Weights of a small audio frame classifier: rnn lstm, 500 steps.
Rows from block 4, named by matrix and row number. Each number is 500 + 40 x the weight over its row's rms, rounded and kept within 0 to 999. All counts start at 0. Numbers have three digits each. After the name is the row's rms in percent of the matrix's.
# weight_ih_l0_reverse: LSTM input weights, backward direction (gates i, f, g, o stacked) (model.rnn.1.rnn.weight_ih_l0_reverse, 768x384), inputs 128-191
weight_ih_l0_reverse.275 098:454517487553495498411501549457555487580473496429516508561516525528475485427532423480458445481542453540458481533582483526512517570438516483557541570562454553523468410427492464568548502478472464
weight_ih_l0_reverse.276 101:499461501501561547439442472472506542549457515509459547489529475473580440401487449472462470523475489550482500589517518479449417589477566485541449495523490492461544476501518546487487451526428468
weight_ih_l0_reverse.277 105:514475458602471484450416536475524498451442547452429459444541474520523443509565440523494441527515501483578505539485465551469527473535461505518501445531397490543522538552425472480498567493481486
weight_ih_l0_reverse.278 098:547535423450520537439482510478523480487460544481451435544535499465488515523553521558462530456520562447547480566534456479462458403477544479520472531506445487499441469545551422493532536531485550
weight_ih_l0_reverse.279 094:523559549502466485495530487461556546510467508497527513538528473499549513563435433573473472510518529436440532508480497572421518429522537455490533498529461529531481452485524493580511545533499481
weight_ih_l0_reverse.280 101:482445530487578525447494532456543443553534506445577464485517478527528469480429461434484484423477458442475545504429460551480503493541556536605465450523449466497483473544557469587469492459516514
weight_ih_l0_reverse.281 104:499497465523527516548514545495466505529526456476452557492490545470436517462489510472506491590561535485490519493458459519486517444523468530517468506451440473433492533527512433482510470476539549
weight_ih_l0_reverse.282 098:503441412508456524508530485509532527464511549422548498430481498458541466419531472477492483513524483504536505551517493543427486546563489472542449506532410505431525520507482457514541565474451446
weight_ih_l0_reverse.283 102:569453509472604552417445454431467541552505520570484531435460540550506590412457517477441475480481440546501437564436444535437543478546445453544458553467472506479470517530541481500500500560496565
weight_ih_l0_reverse.284 105:509525552618556497538433460524445452469440537503542460498455459482514467499578463519495456543481500501484583542553523500544486507541553533526483564507467461541546482435489496473477491479533432
weight_ih_l0_reverse.285 095:462508444489492502488546569450532485488450478444507538569475538549482446486454531504540473558487527550545438510493493544544472491476542434592546524537526531477536450456483518521492484457448493
weight_ih_l0_reverse.286 106:511521476449526539433521521532466470505548542511521478531496544514529500512460499583523499439501466584559434481535481500529511520481478547563539515442438547489473425534529503598534523441435455
weight_ih_l0_reverse.287 090:522528495467537501439433511477504503569485469563501467445510434541549558454480484515526431483514469533436515553503523455461522449462565555519513528530498489557502509478536541452496467465453455
weight_ih_l0_reverse.288 099:478496517449475485486520495435465499539473527430479454513581496485553526436512464516495476484411542532499552515457484533488461467436464542575499527502440518504461504527482429489498542485494518
weight_ih_l0_reverse.289 095:575536525459491505467432519457483433550505544431455519493481527530566501494445511401545510533462536481504455567499513596531417515533532557562543556505435514448519507475515500544524499438526485
weight_ih_l0_reverse.290 099:553447474535501513457521456488525555489435462525449472528479473507473509483485516466453447497515515488557555567447455456523495541501523454528502557487523456456459440567533512558457532430515496
weight_ih_l0_reverse.291 097:458428437469527533557511520451555452483496546494564467532483519498511510397465443442479437441535507543475508521457447602452432440539497560566520514554513500503539502477512532477546548560551508
weight_ih_l0_reverse.292 103:524538523403536526473521495479564517486544464463436535537533465503456473562484507434530530471506477541543446483456466542446474479540495497549423547532438537450550490557539471526566494542563491
weight_ih_l0_reverse.293 091:482464549512519518475471452520551476496440477457563536521483519545470508507529523451560503514560449452460491559458456549522469576493504463496556567484484504510489496520520440492483517543482503
weight_ih_l0_reverse.294 100:479530442517521508464491507484560457468532431475473464493506480542504452510498421501456530566536431528529469535476558547444430446477508449544537520532525570452477444516575493554534573444558473
weight_ih_l0_reverse.295 097:516478493550440578487413512532464464521557434527485462444499464476499488481457434499468547540456510538481454568453510478471491456496552533447447516557459574504500447460457491525482420511465504
weight_ih_l0_reverse.296 104:485435506473582455516551549491535441524425526511564574569548534430448443431497441499479428418456539534505455507512470538486469511564530424460536521485426529430461425488464487497554456486438472
weight_ih_l0_reverse.297 100:469487457448565560540451493515495483546530478441411474512512586534511452536462520485492442439491479578453527562538558584459442497487527477523513571516501506485547435550523485562479470499471543
weight_ih_l0_reverse.298 095:513478496487543512487526510472483456556476528417553491532579533560436450496479463484432466482487473544541503476560483604526439491445497465512476513494499487488522462480560481543480544498542564
weight_ih_l0_reverse.299 100:478463525483513534525536516442528527549408547410471522478541487441471461480467440517489473477485436511554517497570566501460527509483513481483483533536521507512507455495528527463526505486463547
weight_ih_l0_reverse.300 101:577477509463545527550489551474469456509469594442480493460498519512563472455495507523520449506538513504508464554542475581487490524549510574553469538493428504500513521537513523509550545526478449
weight_ih_l0_reverse.301 102:569480504475538502429480494485542528552484517481536512526493517513523521448445500481447492473477464457460475573493487535502554444526449489575466486492472520498517504578483468464493510505543503
weight_ih_l0_reverse.302 102:461475452493533536451541500430557496550395481457499536555496524478470510558472533480478460489507496451479590437577550581517461508527509441482513566514432540454558519489439481513511523500484460
weight_ih_l0_reverse.303 098:527426534523422521471563497484554449518497474485547546518562465534505436541450497473464524477507585488479422512567504491563451436482458510470449455542549561458545471542530515472491563457501448
weight_ih_l0_reverse.304 105:494535532518520550495480461496543480508405550502442536493491480487538513458506552549545532458466538542555557557449538588447462517467469510523462539473432482448417456504455462529531484485462518
weight_ih_l0_reverse.305 089:519496571495511573509434516464537477525509462459444427537504451510573482537534492531508435452455386554460558555513535495444441505487521526504485555427403525534533532609537484465463472522434544
weight_ih_l0_reverse.306 109:571543526460554507439508542470518529478478475450541480465537461435485538455449536537539505515497403513562472608543488549449493440515467503462564593464472465512547540502466470481498450501561480
weight_ih_l0_reverse.307 097:519494443523575560496445481514522491471543496449484476525487468489504471553438523473439544520508478554475546565503490490452431514525507537561571514463453525519459465533472543463478468521470534
weight_ih_l0_reverse.308 099:460504547543403537469548491492539476469549486497484417568533493474503499470455552516495512501563562472469497480472511495466482489586501491550572509443514425484533485519482427540450498479518471
weight_ih_l0_reverse.309 094:524548502489532544484459485492506436496464565486493476555532465516559445497477545462520483577557522491473450536466469522503488511566566460587473516517529474461479483534534479478553497461498468
weight_ih_l0_reverse.310 100:507423431553543523455434523436525543531459440430532479538455477480441457458454463477455461444476533508487462539577581557502523477468500539470490522512508488473493498495478502572567525472491545
weight_ih_l0_reverse.311 107:546500457469563567482493457482570482561424499452493462507574533504567468492441413503489418458486531510515457554458425560520497506440524600467536476539520520436492466516498502553560445480526545
weight_ih_l0_reverse.312 104:521479476498426561559538510513546474440550565479482433498552478520499541430466460552495506530548526440527516468449479463467448514478522516498458419561569459554439431529494444546487467548461458
weight_ih_l0_reverse.313 103:496418521496451527506510480474529520520497462458478457536484475541448481473531426547480458560452523582517502548549562562443492539550443522566553545486485477562453493470504502478471504505416411
weight_ih_l0_reverse.314 117:541489478533582528515482542484536464520432561485503510544558554553525507538452541472439484543544509484577452533540496568452497472490512511556486510544449469512531460447528435467544435508551503
weight_ih_l0_reverse.315 103:555469449491512544494582462522531520536463513462570552552525520511439459496540502508577436494592462468480473465590510475445455561497517442470569515520443481494468500444470510549442520549478596
weight_ih_l0_reverse.316 100:531558510541592521415495548477507461542538533486516524459546536541497485451491443522509478511520485483518495453530547581431534489505539513470537479485438507516502510439523572464482510474469485
weight_ih_l0_reverse.317 101:464482489535504549538515537506539468488478471461396483560508458546462505488460459539450438481515432528574482476526530531524512531435501458563436526489415466444549521563480503550516468496509509
weight_ih_l0_reverse.318 104:542562552458509458442483484498546472571603476485518477442529535517446448562448443463470474521497503497550579520560550534514439524559463466493469453518462506551488485453510408522454532532519486
weight_ih_l0_reverse.319 109:498469479428568535471490490439426475473469579493463537511574516485442515444474453435541496534502519481500544595566507516420448493512557552551510445465520509463436523509464510565516501524484593
weight_ih_l0_reverse.320 119:466521544462607495510547462505447510502563556473456439470522561499420510460472524554493543452474487536535504528531534497444446483511499497520495449525452460458480512539485439470495406484558584
weight_ih_l0_reverse.321 104:510466480507460475442468431465529513539535474556455511546497533430462528516509483515546581525537466558544466512463402453507524491517502560523538459522493459534450522462457485553504448493431481
weight_ih_l0_reverse.322 104:547453536501564480482522523500517425566460536477443486438509469562417573472456490572496442505550425448471512511551458542435490517442539428483541530503477455501390504547563447544491520457494551
weight_ih_l0_reverse.323 098:493481569552478471532472543480525479536495496435525506513437483565469549526463525435549531469535456505586568492528530502476432547466534523516446541515483541455528521545522427573543451563472521
weight_ih_l0_reverse.324 100:567452509546470474436425597472470508532547534513414548503499534459543503407469491482495526459453434527527472503456503489517535428539526489488538475454472452515522478501479457485560468496478453
weight_ih_l0_reverse.325 103:524445487468494473500528569455483457498515521491450479442557497548523454437522448445506454427552534481545467474548453507490452446527563452556561476435428548480446515462466499492544503471522491
weight_ih_l0_reverse.326 101:459546440561481551537488509437512433528440520494459488484549520555489449555510472484449504572583477523508548568575474486528477512450512519487430492519509565443532499455577460487513463545506537
weight_ih_l0_reverse.327 100:537547481479573463512547511542524484556511484525528500461495516560537508443506495474500471446511434459512485502481458490451465521483522521528484465503484510524466459561475501482478422483499557
weight_ih_l0_reverse.328 096:502533500516555556488467472469556495481447561512571502444507505523510460546452462448508488434485489527487507462500554485450507480503518497600501507569465531461541437423441398501467488441429520
weight_ih_l0_reverse.329 100:504493562598445562525430559514529525461506514535553522550511444509523485532480470553493423449515446525507528542453512595502457494561480482549538535498429446489464515483519461549466475535462491
weight_ih_l0_reverse.330 104:569424438515565571527534535514501511447535554469489517454499521536559472507421456495474444420465507470507495462463489557497492465501561516579472519483497546501532435531480456494467527529506450
weight_ih_l0_reverse.331 093:468500484488581506419558531441542500504497493548488451577506568563462518464547454527540482503531534550449483550523467478475423556554540472485438495513404481491431487475481530496521478534451558
weight_ih_l0_reverse.332 101:503500527511584568531524491510542526515496564470492446497501480486516506514460447559497442440476568524514537519518501536553464488528523513545461525474405570550561408553466508574549460547446517
weight_ih_l0_reverse.333 098:497471437566462553512474511492513532471456505490530455503587528560544494500445504488457529502520489496584499594451424495533471447472508476554528544519518535437454433530496538510524418473454500
weight_ih_l0_reverse.334 095:451512551477507535505485459526564488539428530477518498416451435487501500489495446454442454471568556469445494548470536467534546475553496469566466476459493557511498512469485466432527433516442465
weight_ih_l0_reverse.335 112:558567518539466517432575503513496552518502492513453511467560524551510500444439508513481487515499426506462449514537481561479443515523571543464453448498469475517441510542491447529529439553534485
weight_ih_l0_reverse.336 103:466448448523504448526479528532567484529491452488445530479533509581467504517483544515511440470484497530534515518534452550478435486419563505473461510474475513549557473499483510459469505463442513
weight_ih_l0_reverse.337 103:542491541497513536539536514395516459538537549442481458525455573618521528440556451514518491419496545491551504529474524473497481489518494548548521451448505446465486479536558536491502418534521610
weight_ih_l0_reverse.338 094:529504423438503500461513459427578572480534485503503544448469468512480416505437500409531488468480510479515472490462485511441400534515553471587460548518505497424485519535444489468577524465471537
weight_ih_l0_reverse.339 100:517506465490576495446520441500504482527468498539463522535489450527506434499605491530451478543462485538529487519467555543542478504481527460586502518537509460512563436500490473575462574494519467
weight_ih_l0_reverse.340 096:476455435499541511504481537492484559560447516424452503542583504529487480490491502562494471490493479475517502506472531541528483540498548531546504517477413515523510475545462456546567471518559498
weight_ih_l0_reverse.341 090:472513442539411460471444505491508473491513535438562555569500489474463463479500429529507496548491530527503513553512566496524469459451518470498454570471478446457498519472538445541475500525515528
weight_ih_l0_reverse.342 098:433454515491486579440461563501572492463413449506508521556475514533566519521546455494454428538516514457590576568498530494480555470540557505495528524475508538487571505504434450432506501492482440
weight_ih_l0_reverse.343 093:541449471561535561497453570427487467570500506470513487448587483547491427532498417566440506516525458505575475531509529556447455434526542524483527461521460566531478462489533486509516513545483541
weight_ih_l0_reverse.344 095:497537514471573451575410466515480563515510495468561526533502550508474470553493444520415496502543467561565461565520517501459504454543448443509463493560536467477509454517539459510487408452456444
weight_ih_l0_reverse.345 093:469523520519473540476446492464556488518547556438401486544544464529475466480512434473457537489521523492552523521549542496471414497516515460508465479459421525449500451480576537521506486488539541
weight_ih_l0_reverse.346 105:542470493508521496490536530526509536531541535500480512556549457487464427466511510483480426447556515529460496498528542529493503512529491524526542503509468512520491465518485474456498411465542431
weight_ih_l0_reverse.347 106:531523483513498497504555566422502455445490495518567495547473486517420473485535456538426549461512500506536470499511514494518518473502480561518442441455436488467498400439425476488483530552474501
weight_ih_l0_reverse.348 094:537555567509536540547510490471522409569499476414535523516471472499487403474505500528494558454455513525447531556529482516479507519497525551516514502450444466461473517432563470473470538514471511
weight_ih_l0_reverse.349 105:447460486563578576526472541462549510526429538528570570517541578521551520506550421487451489453540481550533523454535500524457530515504548496550562499467463513466508541482513427534485478513514518
weight_ih_l0_reverse.350 100:542538492542495483555552504465505513505468515449450433459439525465504495465546493562516455522463420465483483503525469591445481490502491436535535555480417473505505482457483455495526490436514445
weight_ih_l0_reverse.351 110:540456517472584519479458474508553495455444492518478476475489524556524533507500522458482514473497452498588528541534580475444466487470507446529551470509437469528446466511479456562564458531466558
weight_ih_l0_reverse.352 096:541556402446461505477463478423466565515486487471527488584478461482422545404578522507557452482506566460467526497560527543526463507484504561519538544451533542504419479508485473519552530462497542
weight_ih_l0_reverse.353 109:493512467474592482521451458492548521517462563468443477561537515525497574505538557429527523471527460526500516593467544577485449448514463525496528474501438459535485496451493417546535438551521597
weight_ih_l0_reverse.354 100:502494516491521463540509486439534443458544431445526433488525431514460447569502553444533538503519523557563480501555465566424481434442460472537503481579475469519477505479530522545559515445456507
weight_ih_l0_reverse.355 102:553562456506561425562522540475561536529498491442475493512501498528472427440457482525493472483489543451477507555501448495532515465447513472511433490533487567474457512485545466546511587456481441
weight_ih_l0_reverse.356 102:549487556572463548495510510482496546458529528532443520481535499468481517507459449445516471444522492443520522510438462547511544474522456519521541476509443418484544488555472469568524477501562574
weight_ih_l0_reverse.357 101:534498540484486484443479569536465406502505524551476554562524557484483524470444465515544516450491442484486502495517529492538471505447485460511548483469493526486525519496436514494543461449446538
weight_ih_l0_reverse.358 089:502467499526555487443507502461452553497537508514556494569548436521463518491527544468435511492467521547452524575522531564499528462485541477537461548430458471495482402472483502502536482527547474
weight_ih_l0_reverse.359 100:513455468449506558432429506413485512544544455434466498566554565450453476456470427492516425496480461526470503525504469503459505511475534468472458551507522483500508418454526513511563416481483448
weight_ih_l0_reverse.360 104:502535488449535446489466516436507467546487554464461496552524491572475525541461542521518547482438492513552552497416457489499514419535513517489465541545522503522483458503520487580544536544520521
weight_ih_l0_reverse.361 090:533547479559482486459541543474495517511452541460550469512516480531548505531502472520464527452443441513568530524575530493492416501466557556565542532492453455469433487530511493524506558449480510
weight_ih_l0_reverse.362 094:470489529542530521465539480420574494495488545434514525496558546485495507438568445494476489554569510554441541567492463467495464440514462522483495523528424555477472508488573496545464557499481490
weight_ih_l0_reverse.363 095:536486457530583546489526548434582488536458472408445415522461585524436451492476469454495438496455469511461534532485514502509440420551531467552433529487512496464502403468555510584479529513442557
weight_ih_l0_reverse.364 111:543481470471537532481450450521543497574493580537406444432516505516549545436521485534504512469484487512505505542481456490502495441469474509490432479509435507454487452569486488497532451486543483
weight_ih_l0_reverse.365 099:535487425515483487483481553516568524527476542452472444482466465562574477497457498582469516551517481446551526496445435538476522510551542507547423521473391509491576487496552523538478461537516509
weight_ih_l0_reverse.366 104:547447478454521468445445508510497452560474481459514552571514499517526467463512505450523464397452538499553465523479523526503517458472539436524533521530497564462579425524455468475480487553469535
weight_ih_l0_reverse.367 107:471478471527568508501486509427531447559455522525434540523545494463475568464459555498500477448525416511533540529486514515444450462492554467506487535516448490455511454540546494540496426551513602
weight_ih_l0_reverse.368 107:547524499446574573504542473464499527557480510498456479549557549534529518590490484451470476504563481509560551513492463521494522498486496545520514504539546502533577461540472522475473454469496544